Weights of a small image classifier: 64-pixel images.
Rows from expert 4 of block 3, named by matrix and row number. Rows with one number belong to one neuron. Each number is 50 + 15 x the weight over its row's rms, rounded and kept within 0 to 99. All counts start at 0. After the name is the row's rms in percent of the matrix's.
# gate: expert gate (model.blocks.3.mlp.gate, 32x64x128), inputs 0-63
# up: expert up (model.blocks.3.mlp.up, 32x64x128), inputs 0-63
# down: expert down (model.blocks.3.mlp.down, 32x128x64, transposed), outputs 0-63
gate.18 099:46 12 49 49 51 65 43 33 31 59 64 58 65 31 51 64 43 45 56 41 34 70 59 45 56 63 69 28 30 50 48 61 45 41 51 31 46 65 73 77 40 66 56 39 39 51 39 60 57 51 40 29 50 33 39 57 57 38 84 51 21 16 56 59
gate.19 104:61 73 45 71 52 31 83 45 53 19 31 55 72 39 54 53 49 54 42 55 16 63 62 56 74 55 37 64 60 52 44 49 22 47 80 54 67 52 56 63 64 37 51 57 47 35 53 18 38 69 82 32 59 53 34 64 34 89 43 52 31 40 60 36
gate.20 103:42 36 26 48 59 58 48 50 50 62 32 67 47 61 40 42 46 38 66 52 54 50 23 67 68 45 60 51 92 41 59 45 40 50 37 82 63 53 40 23 46 57 81 40 51 53 37 56 28 60 42 53 35 35 24 43 46 75 61 74 43 48 63 48
gate.21 095:58 67 37 31 29 40 41 48 61 62 56 51 44 47 21 51 63 15 56 62 44 45 30 46 49 55 38 53 47 58 60 46 58 43 47 55 67 35 36 45 20 39 63 64 32 47 53 62 26 54 63 65 52 63 58 51 33 57 42 38 71 68 67 30
gate.22 105:61 62 50 54 34 56 46 35 58 91 39 70 46 39 27 47 91 31 47 47 55 69 48 63 76 47 72 72 40 25 62 41 47 40 58 63 45 45 42 59 49 32 67 52 44 51 43 34 32 41 68 32 45 30 37 37 53 42 15 68 60 53 26 59
gate.23 094:50 63 41 46 43 46 61 51 25 73 24 66 53 23 67 55 75 65 50 40 15 45 54 34 57 37 64 75 43 56 56 58 43 41 20 87 65 46 33 64 57 49 67 68 45 30 52 62 48 50 55 27 57 83 51 54 55 69 49 42 66 50 38 49
gate.24 106:69 50 38 66 39 57 66 44 58 43 53 71 22 39 50 59 49 62 54 58 31 64 51 58 43 56 46 30 39 33 65 37 65 62 66 40 18 49 50 49 47 45 63 47 61 39 52 53 52 56 78 69 34 46 15 28 47 42 56 57 37 63 55 68
gate.25 110:51 48 67 68 69 25 46 46 37 21 68 43 36 68 50 57 69 53 44 50 76 59 39 28 27 62 31 40 51 63 40 72 53 69 59 41 42 63 57 62 43 70 57 52 38 55 69 59 42 69 68 58 51 41 59 58 53 43 70 28 50 49 58 16
gate.26 104:61 27 52 40 36 44 16 35 32 25 56 34 56 58 64 53 60 67 38 76 42 48 59 56 29 50 64 69 38 53 46 48 71 45 52 19 42 71 14 34 36 65 74 33 47 85 53 35 39 46 50 46 26 71 64 48 61 22 71 54 40 33 36 46
gate.27 099:53 61 33 38 20 51 57 46 31 54 53 46 86 29 48 26 84 08 52 33 64 54 55 73 68 60 44 52 48 56 73 47 36 43 33 32 54 64 39 45 44 45 39 68 46 43 26 47 66 77 58 58 64 79 45 64 48 42 26 48 66 32 63 30
gate.28 093:87 63 66 77 71 76 30 57 42 46 43 57 52 04 49 81 66 56 57 67 42 47 51 22 43 16 45 30 29 45 45 39 60 55 81 30 45 52 68 39 42 37 48 57 73 36 63 45 48 60 40 35 57 50 28 83 27 44 49 54 40 49 58 57
gate.29 091:28 43 59 55 44 64 60 61 50 64 51 35 72 70 65 53 40 86 48 43 45 37 42 58 44 81 52 24 67 56 54 53 47 36 58 37 73 34 48 69 71 55 55 51 48 36 45 63 30 28 46 53 48 34 62 25 56 65 63 40 46 36 12 56
gate.30 093:28 30 52 74 41 37 52 69 57 37 34 36 57 25 28 61 54 50 44 46 50 50 44 52 53 69 61 40 55 49 69 45 37 48 62 55 44 64 24 69 32 68 86 68 20 66 89 20 46 43 51 53 57 55 62 55 52 57 62 66 28 72 34 51
gate.31 109:74 51 25 61 58 79 15 32 49 83 67 57 52 36 32 59 66 57 43 45 57 60 60 20 62 35 67 35 40 33 35 44 45 52 67 36 30 46 50 39 66 41 61 44 49 25 53 59 48 70 52 50 30 37 39 33 38 49 38 63 47 34 42 63
gate.32 097:36 54 35 27 66 69 50 33 51 58 33 56 52 45 52 60 70 50 47 63 51 50 58 53 53 33 52 59 60 28 64 56 25 37 23 61 13 62 33 67 52 45 70 48 55 68 42 47 59 43 14 34 43 47 46 32 54 67 51 63 41 69 34 60
gate.33 105:54 45 00 58 60 45 43 46 83 65 76 60 37 64 57 22 41 84 34 61 43 58 40 65 43 66 59 44 49 31 54 54 29 57 58 56 42 62 41 36 14 56 57 57 33 29 58 71 50 74 52 73 65 43 27 31 52 31 47 71 65 63 29 50
gate.34 098:43 61 39 43 62 18 39 77 76 62 59 47 66 57 43 52 52 44 37 43 73 54 62 46 57 46 51 52 58 63 54 42 38 67 31 77 51 53 50 86 41 63 51 46 34 58 25 74 71 32 47 47 44 42 62 67 43 50 44 43 36 71 23 25
gate.35 100:30 53 28 23 36 58 50 63 34 46 23 34 43 57 44 31 58 70 38 51 45 29 48 49 66 38 58 66 39 21 46 57 59 46 40 56 70 59 33 34 61 25 63 74 42 38 42 57 76 66 57 44 41 59 70 57 59 51 77 25 55 37 61 72
gate.36 108:47 35 34 41 55 49 58 58 57 45 42 46 39 35 57 28 46 32 50 55 52 73 58 47 49 69 45 51 52 62 47 43 39 54 31 60 41 60 47 28 54 52 16 53 56 61 45 37 44 39 39 28 26 50 09 45 51 56 60 68 22 44 58 21
gate.37 102:68 35 40 53 31 44 59 49 56 54 54 56 61 73 36 07 41 44 64 46 32 51 60 53 53 59 54 45 45 57 44 33 77 58 70 56 43 37 51 37 86 37 41 47 33 53 40 59 63 63 66 42 49 56 47 24 64 62 58 26 28 38 23 45
gate.38 098:57 33 46 50 57 60 56 47 45 43 61 53 45 46 46 60 35 11 58 58 43 59 31 59 36 53 64 36 51 35 68 39 62 87 69 45 57 52 42 28 19 87 55 12 40 56 52 31 52 32 25 66 44 37 19 58 48 72 49 67 27 40 50 52
gate.39 097:39 62 07 31 37 59 61 50 53 59 41 32 70 64 42 25 74 61 63 54 56 64 42 47 80 41 43 51 52 39 42 48 48 31 88 47 38 83 32 17 25 50 82 54 36 32 39 35 65 34 48 40 55 36 38 41 73 44 38 65 42 39 37 71
gate.40 100:45 69 39 34 27 60 33 72 26 70 52 50 63 63 51 40 48 57 46 50 58 55 44 91 34 36 27 71 41 37 55 63 54 26 79 68 61 71 44 45 54 31 45 49 26 54 60 49 37 41 46 67 63 40 63 59 62 46 42 36 55 25 73 57
gate.41 103:82 64 41 18 59 28 28 39 41 71 83 45 60 45 59 65 41 51 39 42 47 35 63 66 50 51 57 78 41 51 67 48 53 69 16 65 18 63 43 58 61 69 62 41 38 29 33 59 44 88 29 41 50 61 50 44 53 77 59 61 47 45 76 39
gate.42 094:78 79 34 55 39 52 42 51 39 41 18 38 61 36 41 30 52 70 42 54 17 54 40 37 34 27 61 84 40 45 65 48 58 52 80 60 19 56 35 46 48 39 62 36 24 64 46 61 58 64 79 52 59 68 60 32 29 39 55 81 57 54 67 48
gate.43 105:28 44 45 34 40 30 52 40 45 50 24 47 58 24 73 57 59 34 33 58 30 87 44 66 57 65 60 38 31 66 59 52 45 30 47 56 57 62 37 72 65 40 64 65 20 63 56 33 50 57 64 42 42 42 66 26 60 26 55 59 62 54 71 63
gate.44 101:57 48 77 84 55 31 44 48 42 63 55 49 47 45 62 36 52 45 36 50 37 86 64 43 74 66 67 54 38 36 35 51 59 54 62 43 54 41 56 43 84 51 35 35 88 52 41 45 49 09 39 43 74 29 67 71 40 38 64 71 52 52 42 62
gate.45 105:62 46 36 34 63 48 22 74 28 50 56 64 28 63 55 47 59 35 49 62 39 19 57 40 65 45 44 56 55 41 67 58 55 34 59 70 38 34 42 87 53 58 65 59 56 42 41 55 55 31 30 56 59 58 32 44 49 60 57 69 54 51 46 70
gate.46 101:33 63 90 35 20 54 58 41 48 59 27 64 59 52 65 58 38 45 38 32 29 69 49 62 54 46 74 36 36 54 60 33 55 39 26 56 49 66 52 34 65 42 41 66 78 55 46 45 46 14 61 39 36 67 49 53 58 46 47 45 37 61 71 28
gate.47 102:60 53 72 70 50 61 69 44 81 46 45 65 49 30 47 37 69 53 45 57 17 81 44 66 68 76 60 39 46 58 51 50 53 40 67 75 62 22 35 30 63 47 38 42 65 50 46 36 25 37 54 48 45 49 49 28 12 64 45 62 63 51 42 45
gate.48 110:58 24 25 51 45 65 53 33 58 78 61 65 51 41 70 77 68 45 70 40 56 41 47 22 62 46 40 34 34 55 41 54 43 68 67 23 48 45 68 72 55 37 60 49 39 24 36 70 64 69 83 26 37 39 43 13 47 46 52 41 32 56 14 72
gate.49 092:46 68 34 37 71 27 60 59 73 51 68 50 73 60 38 34 62 52 53 58 45 35 16 49 45 65 71 63 74 43 56 71 43 62 49 83 46 44 59 82 32 79 61 46 20 49 53 46 38 40 52 35 69 60 37 30 55 57 18 27 61 59 49 29
gate.50 090:55 34 28 41 44 58 22 49 40 64 37 31 30 55 65 39 35 71 63 48 26 45 53 54 32 47 51 42 61 48 39 50 39 37 34 46 42 33 45 44 73 65 51 51 56 51 38 67 76 44 28 78 80 17 20 41 72 35 42 94 58 48 52 52
gate.51 100:45 46 59 69 39 48 54 20 76 68 61 80 54 65 56 51 30 65 55 51 41 35 32 68 63 62 68 45 27 37 53 35 45 42 90 49 51 68 36 10 55 38 66 19 54 66 52 32 40 59 55 49 40 44 47 78 40 48 32 45 39 46 48 54
gate.52 092:33 54 55 35 45 46 61 47 48 28 45 74 40 30 46 40 43 16 46 44 60 45 52 49 63 46 68 61 38 21 57 37 50 47 35 64 54 40 38 67 43 42 50 74 59 48 40 83 44 28 34 69 56 45 24 48 36 74 63 60 69 50 37 48
up.18 094:48 64 61 14 67 68 58 48 65 43 46 58 51 08 53 49 27 29 32 45 52 89 47 28 62 41 56 39 33 53 32 50 54 64 50 62 40 50 55 53 53 59 34 62 82 39 09 54 46 69 43 41 60 35 44 57 49 60 45 65 30 78 58 53
up.19 103:38 24 59 39 46 54 38 39 63 58 59 52 59 60 68 59 25 29 72 43 64 34 21 50 45 68 30 61 49 62 44 80 58 48 08 85 66 29 80 68 31 57 43 40 67 46 47 64 43 35 29 57 23 67 49 18 56 27 56 46 73 44 43 53
up.20 104:62 67 64 50 23 40 61 53 52 41 57 39 41 61 56 63 49 52 38 48 39 48 70 46 22 52 18 36 14 81 35 46 55 48 47 30 53 39 56 44 48 47 31 64 42 47 53 54 76 51 79 45 55 59 69 66 52 47 47 33 67 52 44 44
up.21 097:55 63 21 33 38 56 23 52 55 47 69 34 53 52 28 54 63 31 42 68 61 39 13 45 34 74 38 43 73 57 42 58 37 42 50 61 54 35 35 52 23 43 48 58 29 32 56 61 34 47 62 81 46 49 50 56 59 55 32 45 48 54 64 47
up.22 096:43 33 29 17 40 41 52 75 33 45 50 78 23 65 36 60 61 63 53 29 83 54 41 56 42 45 65 64 87 47 54 52 48 62 45 19 49 60 30 73 50 60 45 69 50 69 46 69 48 50 27 38 59 42 59 54 78 43 47 23 26 30 38 45
up.23 095:81 47 47 48 60 48 49 70 47 31 63 16 49 63 44 60 60 44 44 71 65 50 59 39 13 39 52 11 46 76 60 41 35 61 48 23 47 49 71 40 47 66 65 55 29 50 52 21 51 41 28 51 45 44 72 60 55 28 45 57 32 45 79 58
up.24 107:36 42 52 55 47 73 76 38 54 32 81 73 27 56 50 61 18 37 54 34 68 55 74 55 59 69 47 39 49 26 59 41 51 54 55 32 48 47 40 31 43 37 49 31 25 38 69 56 63 41 40 89 53 21 38 68 34 62 73 72 50 55 72 80
up.25 105:46 61 26 48 70 39 70 76 61 66 48 45 43 42 20 35 63 37 43 59 97 48 45 72 62 52 64 39 53 31 74 49 49 43 49 55 26 66 52 64 37 56 34 47 64 32 83 65 72 67 61 48 54 47 56 16 21 57 44 42 42 70 24 39
up.26 105:53 50 35 53 55 35 55 36 98 78 62 32 58 74 71 64 38 57 58 61 54 36 26 40 41 45 31 27 47 47 57 56 30 83 25 47 54 51 64 37 22 59 48 52 30 36 42 35 55 43 62 49 65 40 58 67 43 54 50 52 34 47 53 37
up.27 098:45 30 59 67 38 42 38 57 43 44 47 43 57 33 62 83 46 46 75 50 41 58 63 49 54 61 42 51 56 37 44 49 51 72 12 23 41 41 55 28 41 47 58 46 41 41 56 44 76 47 19 39 31 35 46 77 44 43 54 41 43 56 62 53
up.28 095:31 30 44 52 57 29 74 37 44 29 72 41 49 75 52 18 45 44 17 32 68 32 48 77 55 76 49 54 71 69 51 73 43 42 41 56 46 49 56 64 66 59 32 40 41 41 60 63 30 48 64 60 34 68 42 15 64 42 58 27 49 43 35 52
up.29 096:78 58 55 60 64 68 43 30 46 32 46 49 41 33 35 40 69 21 60 57 46 46 65 53 61 39 34 75 29 46 32 52 71 68 45 52 28 69 53 26 52 39 45 35 38 49 39 12 65 61 34 40 40 64 40 76 47 51 45 78 57 63 67 62
up.30 095:46 83 50 19 55 58 52 51 66 71 38 52 51 60 68 59 52 62 41 49 52 78 52 34 54 35 63 72 02 55 42 42 55 62 26 47 43 44 57 32 58 45 34 48 58 39 04 70 60 62 41 60 41 53 67 48 39 46 43 68 82 27 57 70
up.31 100:34 53 40 49 67 48 26 51 73 44 54 55 56 43 35 59 48 32 62 46 73 57 43 38 76 44 30 61 33 40 56 41 50 63 68 30 66 67 33 79 40 26 54 76 41 47 27 42 60 75 36 66 71 12 50 41 43 62 61 43 38 39 76 66
up.32 099:65 24 59 78 56 49 45 52 47 28 96 44 42 52 50 67 67 36 41 57 46 32 46 09 34 61 54 46 44 99 39 52 48 56 45 36 73 44 43 69 21 65 30 48 57 35 49 56 59 56 30 64 39 55 50 61 72 43 36 40 59 46 59 50
up.33 106:60 27 21 46 72 62 68 46 59 33 65 41 63 55 56 39 78 43 36 59 46 42 63 44 72 50 49 30 70 41 46 55 39 43 53 44 41 47 24 30 46 39 47 29 20 61 61 63 40 59 62 41 69 35 61 43 58 20 56 53 46 49 37 81
up.34 098:52 59 72 61 48 74 51 67 47 51 43 61 70 67 77 02 60 49 37 48 29 37 38 64 34 33 46 28 84 89 54 42 54 14 44 28 36 44 70 47 39 68 53 34 47 43 30 67 52 12 39 58 42 48 51 34 55 54 76 32 55 51 52 43
up.35 100:37 60 43 24 40 55 49 60 33 38 33 19 47 55 43 41 61 59 45 61 42 29 33 43 52 31 76 46 33 16 52 54 57 34 49 51 56 61 38 36 57 29 64 61 50 34 64 59 74 53 55 41 39 65 67 52 61 34 59 21 49 49 64 80
up.36 110:46 53 99 52 54 47 60 54 66 13 42 35 44 47 35 30 13 47 45 41 44 50 28 43 50 39 55 64 47 74 62 49 68 54 18 52 57 48 62 46 54 64 42 44 63 57 37 64 61 57 63 34 61 54 56 53 58 68 62 36 24 68 57 49
up.37 102:66 47 38 49 39 53 49 47 46 35 63 40 45 36 51 16 41 60 72 57 28 37 79 45 68 44 46 35 60 36 39 41 77 52 65 48 27 69 39 16 76 44 44 39 50 55 43 55 60 55 66 43 79 43 42 42 55 55 55 32 29 46 40 58
up.38 100:51 44 21 36 49 80 53 58 41 63 36 47 42 53 33 47 55 18 53 63 72 43 15 55 30 37 62 58 42 55 64 51 44 75 39 50 66 58 36 44 31 59 49 33 54 65 42 26 44 37 13 54 47 44 31 53 69 31 31 58 33 46 61 59
up.39 098:20 56 45 38 44 60 56 54 53 55 51 39 45 57 45 26 71 13 38 53 62 73 70 59 71 56 31 62 63 23 32 55 70 45 47 34 50 60 43 20 47 27 32 58 34 55 32 45 51 24 52 37 63 33 53 56 54 52 56 43 34 29 43 45
up.40 104:48 18 41 54 66 40 75 12 80 35 49 52 53 42 65 62 38 43 45 53 49 46 55 23 78 61 68 49 69 51 47 41 37 55 26 48 46 51 40 55 57 54 49 55 48 55 32 61 51 58 38 19 53 55 14 29 39 50 47 71 37 59 43 55
up.41 100:46 72 48 31 63 54 34 38 70 81 68 68 63 44 57 67 44 46 45 38 64 81 44 61 72 85 75 73 45 32 48 63 45 48 46 81 48 71 46 61 56 42 57 61 67 38 45 23 32 63 34 41 52 52 50 41 36 61 20 59 39 48 53 32
up.42 098:47 60 21 58 48 33 25 43 54 38 29 40 38 53 41 48 50 59 42 59 45 53 27 19 36 49 44 83 38 48 64 54 44 57 86 60 28 55 22 59 34 59 70 37 37 61 47 78 46 51 59 82 57 52 45 25 42 22 38 73 65 46 66 54
up.43 103:47 30 43 68 43 68 22 38 64 71 48 67 47 48 46 49 44 40 50 46 52 62 75 21 68 51 44 41 29 31 59 25 46 61 57 38 48 33 55 40 61 49 67 49 55 43 36 72 60 30 62 60 36 60 59 63 35 34 48 64 38 61 05 67
up.44 096:59 16 54 61 69 46 47 49 43 68 73 75 17 71 56 43 52 23 53 35 44 68 42 30 54 89 34 58 74 66 44 51 52 45 40 25 40 64 56 57 59 49 48 58 57 27 36 65 45 12 64 41 69 39 79 71 60 47 59 45 33 48 47 79
up.45 100:62 32 57 52 28 54 40 65 36 65 38 55 29 69 44 53 58 49 56 34 45 29 33 43 30 38 37 66 62 33 59 63 63 47 44 35 43 43 65 38 40 49 53 47 54 23 70 51 58 50 36 59 42 57 58 50 71 55 74 51 74 75 50 33
up.46 100:34 49 57 59 45 60 76 45 49 51 48 26 45 39 66 53 48 64 36 63 42 55 79 61 48 61 52 01 22 49 39 44 42 38 73 55 60 37 66 49 73 26 36 57 40 41 56 34 47 30 47 51 39 31 41 49 60 27 60 55 45 56 25 37
up.47 106:32 50 20 24 65 64 47 60 29 63 33 48 69 36 33 51 56 66 73 31 45 49 60 55 55 37 57 57 55 50 18 58 69 48 27 28 41 78 40 82 80 50 72 51 50 65 80 51 82 57 71 39 63 59 60 25 70 36 66 41 31 50 51 56
up.48 107:36 47 42 47 47 28 83 54 29 47 46 70 42 55 56 57 78 35 45 60 46 83 63 45 33 65 38 73 50 43 89 43 37 76 39 62 57 66 34 69 42 39 69 65 26 75 50 29 63 66 69 51 52 59 52 56 62 59 52 49 53 51 62 58
up.49 098:57 34 45 40 42 57 40 29 54 34 25 41 62 48 32 32 46 83 34 47 43 23 20 74 64 25 46 63 45 65 58 42 36 49 61 65 38 89 54 38 62 42 78 65 45 43 75 52 48 30 36 47 51 44 48 20 54 53 60 33 59 68 63 50
up.50 092:52 54 51 55 58 44 71 65 76 45 48 62 74 54 38 61 62 47 48 41 87 36 36 59 83 61 35 67 47 44 51 54 55 42 45 58 53 62 56 47 28 40 41 44 50 45 68 39 49 46 74 24 47 68 78 45 25 65 54 24 50 44 37 49
up.51 099:65 75 29 62 45 38 51 75 77 45 46 29 60 35 30 51 61 71 23 66 21 62 51 47 50 35 39 41 64 26 67 54 50 54 62 26 31 47 48 50 45 50 70 81 56 36 59 31 57 46 58 66 73 42 55 45 45 79 48 50 44 47 42 58
up.52 091:44 40 69 78 62 72 39 44 42 58 53 41 67 58 60 65 76 63 54 43 31 51 69 40 56 58 47 54 58 77 39 59 48 52 64 36 70 38 55 54 66 47 13 40 35 82 49 30 44 67 62 32 48 54 62 48 48 44 39 46 38 38 67 45
down.18 096:65 48 64 30 39 52 49 50 56 46 63 44 78 41 70 35 53 56 63 65 45 59 50 71 52 46 58 62 56 50 57 32 36 48 48 50 53 70 57 35 38 77 38 34 37 24 36 49 63 56 50 83 42 79 60 33 00 45 66 58 33 47 67 51
down.19 100:44 23 09 59 51 64 46 18 58 43 25 56 56 33 34 50 36 42 38 55 47 40 67 41 36 38 59 56 65 38 64 39 32 74 50 53 32 46 77 40 44 34 77 61 34 18 43 78 50 52 40 31 40 78 39 39 60 83 64 59 49 68 54 49
down.20 094:41 42 43 47 49 35 53 05 59 35 39 35 39 16 38 37 53 37 33 30 46 59 53 24 67 51 26 45 46 51 50 24 24 40 38 45 52 50 44 60 52 61 75 67 51 53 65 52 59 61 38 63 69 39 42 64 60 76 40 41 60 66 36 60
down.21 097:53 58 39 20 54 36 49 54 36 21 41 36 24 58 54 66 76 50 39 57 47 18 57 78 45 31 54 52 42 54 57 15 59 72 52 45 49 43 45 46 52 51 42 63 71 51 61 53 54 65 46 56 28 34 58 61 62 47 58 53 49 64 53 61
down.22 104:59 61 44 52 73 34 24 30 53 73 59 47 49 36 41 36 57 54 34 51 30 38 78 49 33 57 58 64 78 37 52 38 67 52 37 50 52 62 42 63 43 20 64 76 35 63 36 55 26 67 37 65 29 30 27 39 54 41 59 46 51 42 64 57
down.23 094:40 41 32 49 43 41 33 60 53 63 51 28 82 43 45 52 52 82 26 58 51 63 53 33 60 59 24 73 46 61 70 59 36 41 74 70 53 69 49 40 55 61 57 63 51 19 52 35 50 50 60 35 50 56 37 70 41 37 51 55 74 22 28 85
down.24 105:43 50 39 43 43 38 78 32 57 52 81 19 54 40 45 60 32 42 61 48 59 51 74 31 51 70 48 18 35 37 55 28 45 59 59 45 40 65 30 48 57 22 37 64 71 28 48 75 81 37 57 63 63 53 67 58 36 61 62 32 54 44 43 67
down.25 105:50 43 31 40 37 24 27 47 26 38 54 25 28 65 66 57 59 76 10 47 62 21 56 39 62 51 31 55 45 75 72 51 49 40 55 26 47 46 80 54 52 52 73 72 51 06 57 47 69 68 41 37 45 34 51 58 46 62 60 73 71 43 45 86
down.26 104:44 53 61 26 38 89 66 33 50 55 65 66 39 60 55 51 57 24 58 84 37 58 40 82 64 68 81 37 59 39 68 53 64 58 70 47 69 36 45 26 28 37 20 33 26 33 60 29 33 62 57 50 48 44 63 41 52 43 39 38 34 69 36 27
down.27 104:52 60 35 49 27 85 37 60 52 69 68 68 66 28 48 59 47 48 67 74 38 47 46 54 58 46 61 71 48 29 37 53 48 72 49 61 49 41 81 47 57 56 32 40 24 22 42 59 55 40 65 35 73 83 34 60 41 59 51 50 48 54 54 31
down.28 096:21 69 41 49 68 63 61 48 39 43 44 26 46 53 57 54 16 54 46 59 45 60 66 52 47 52 83 69 55 39 65 41 70 57 24 16 44 58 63 48 50 34 56 30 19 62 27 70 52 35 33 59 24 48 25 52 70 59 39 60 47 65 46 45
down.29 092:56 62 60 29 36 49 77 27 52 64 56 46 42 44 51 31 62 65 44 43 46 71 43 53 62 42 46 51 79 23 86 36 84 45 54 29 35 60 40 29 51 56 39 47 63 62 42 55 44 56 32 48 40 35 74 24 59 82 47 30 60 36 54 39
down.30 095:31 46 54 43 27 47 58 46 69 66 32 54 47 25 60 58 47 44 49 28 62 79 61 35 42 39 49 47 56 30 81 28 34 66 17 43 66 42 65 53 71 56 54 43 36 51 60 77 49 49 54 44 33 64 75 31 35 71 36 56 34 78 57 40
down.31 102:19 51 51 55 50 30 48 56 52 35 51 34 75 50 57 35 53 81 41 33 55 41 56 55 35 67 54 39 57 44 55 55 49 42 53 40 53 62 45 71 34 79 58 57 58 47 61 56 58 65 27 65 51 55 74 31 49 47 45 54 87 53 54 37
down.32 101:58 34 39 42 24 30 39 17 46 44 59 59 42 37 22 78 35 49 53 62 48 61 60 36 65 37 16 60 45 56 55 31 67 38 58 56 58 35 35 37 53 33 52 62 93 48 46 50 41 67 61 36 55 36 73 76 67 49 29 35 58 44 22 68
down.33 108:41 67 34 32 64 36 82 46 39 48 65 43 61 41 64 40 54 32 64 57 65 37 67 55 35 59 53 48 29 40 28 34 64 46 34 44 58 44 60 46 55 41 21 51 53 33 59 65 40 59 63 51 37 80 25 71 52 52 70 37 48 40 34 61
down.34 098:64 59 65 87 58 16 40 64 45 55 41 58 59 64 62 71 65 45 40 50 52 55 51 50 23 59 82 36 08 63 07 76 38 50 58 69 45 35 52 45 53 62 55 44 54 40 50 37 46 56 62 41 54 66 46 48 39 41 35 54 52 54 46 32
down.35 096:37 39 62 70 50 46 39 77 29 32 63 34 62 80 46 28 69 36 41 51 60 49 49 67 23 62 60 56 48 69 54 63 41 57 52 51 43 63 55 83 20 55 32 45 32 30 39 46 50 38 36 42 45 64 54 54 72 24 60 48 54 85 40 26
down.36 116:44 56 38 49 35 38 27 64 61 50 59 23 67 66 66 35 64 55 44 40 80 44 41 43 42 53 40 57 46 61 55 60 26 49 72 39 57 71 51 59 49 42 52 53 59 37 60 48 71 58 37 70 41 68 76 32 46 29 36 58 90 54 43 58
down.37 100:35 64 44 31 51 19 25 51 44 36 58 38 80 63 45 50 43 61 55 63 40 40 69 74 56 54 32 48 86 48 64 20 58 69 49 77 50 55 39 50 31 45 59 50 37 41 35 41 54 34 47 62 41 41 58 52 70 54 49 54 55 64 42 58
down.38 098:72 31 66 57 49 72 59 50 47 71 63 82 65 25 64 56 35 24 52 72 21 39 42 61 53 58 50 73 77 30 64 32 61 37 73 59 44 52 55 47 39 27 47 41 42 37 47 42 34 53 58 43 47 27 41 54 55 71 46 51 60 23 48 18
down.39 097:37 53 45 44 73 42 37 63 60 40 80 68 56 43 63 66 41 33 50 45 45 31 46 40 49 50 64 54 63 23 49 23 81 80 36 37 51 52 63 82 35 43 34 33 57 44 58 60 39 36 47 61 42 49 57 66 29 53 48 59 46 56 83 37
down.40 098:41 49 49 37 41 47 61 67 67 53 34 37 63 57 35 50 53 62 68 71 51 68 34 38 53 38 40 53 41 43 51 45 57 61 43 51 73 38 43 56 75 74 40 50 50 63 77 61 37 50 48 26 59 61 47 64 83 50 56 57 42 72 69 50
down.41 101:45 65 27 25 60 59 43 51 73 36 42 61 52 40 43 43 20 71 52 42 54 53 43 69 66 45 43 60 28 59 47 44 19 39 46 65 51 42 46 33 38 41 56 33 54 89 29 44 99 31 32 42 53 30 52 69 37 50 37 36 66 54 64 46
down.42 092:39 61 43 73 47 28 05 42 49 54 52 64 23 23 55 60 64 53 44 56 36 63 49 64 60 53 44 29 39 33 49 51 52 41 48 57 43 36 41 41 21 51 42 67 34 62 48 67 48 47 35 79 78 31 53 18 53 72 58 34 47 67 36 56
down.43 101:59 49 29 43 81 68 47 58 42 62 40 39 40 31 67 28 87 57 37 46 46 27 46 79 76 31 77 76 44 52 41 54 54 58 53 66 46 42 67 76 61 53 60 60 38 25 45 58 74 55 23 46 63 56 42 64 44 67 31 58 71 58 54 50
down.44 097:37 39 54 53 49 50 43 66 48 58 70 58 61 44 56 64 57 31 66 61 22 79 24 58 48 73 66 44 47 65 32 62 50 59 50 46 43 77 48 45 14 80 33 55 41 68 48 37 50 34 31 62 63 76 72 60 39 28 47 47 52 35 56 42
down.45 103:50 58 42 79 38 26 44 27 75 44 57 40 32 45 43 56 51 39 37 33 49 47 30 51 29 44 36 23 37 49 47 57 58 54 51 57 68 60 32 45 38 29 53 66 62 59 49 60 66 74 52 85 39 31 70 34 64 62 44 61 55 58 63 36
down.46 101:39 39 56 60 49 21 39 60 55 67 71 60 36 53 42 50 30 40 56 39 36 37 43 62 80 33 56 52 14 67 49 25 40 39 50 43 53 64 48 44 75 60 44 61 60 29 63 46 36 49 53 43 66 30 73 71 44 44 65 42 51 69 18 72
down.47 097:49 37 32 59 58 66 11 49 29 74 52 77 56 79 51 66 57 68 50 24 39 75 51 26 28 53 75 28 43 62 37 72 39 85 63 91 24 40 54 53 48 40 59 53 38 43 63 70 19 60 57 32 38 44 51 49 41 39 49 54 44 49 61 51
down.48 109:60 57 58 47 62 60 48 46 58 50 55 66 58 50 29 35 56 70 43 53 49 25 95 48 63 59 56 29 37 43 47 62 42 58 42 50 32 42 38 60 62 28 44 71 36 33 38 72 57 24 63 32 60 68 37 36 52 50 58 43 53 52 38 72
down.49 098:43 55 44 77 32 53 38 49 71 48 39 51 35 49 40 45 56 74 47 57 56 49 47 33 49 35 66 17 42 57 33 72 70 51 58 48 47 46 55 18 37 55 50 27 50 67 35 47 53 26 54 51 62 34 51 45 52 36 04 63 72 88 30 44
down.50 089:73 61 50 48 46 58 89 45 46 51 42 27 40 58 49 49 54 65 45 40 51 30 36 38 49 52 18 47 37 55 69 61 69 48 56 47 45 57 47 25 47 58 73 45 62 75 46 60 42 63 44 38 58 50 51 54 64 59 59 29 52 48 51 63
down.51 099:42 55 64 50 65 58 80 48 47 51 55 41 50 48 68 52 54 31 58 50 41 60 57 79 54 48 65 52 33 66 60 59 49 36 50 53 47 57 31 36 31 46 42 41 49 65 44 34 18 52 61 62 53 60 27 57 56 06 26 36 39 71 42 31
down.52 089:59 54 44 85 36 48 63 44 50 38 43 46 62 20 33 62 40 28 48 46 71 54 69 43 71 84 36 50 38 51 64 54 51 32 45 37 46 50 55 53 58 46 46 47 62 41 36 49 65 39 30 38 52 43 30 62 54 53 48 62 49 49 34 58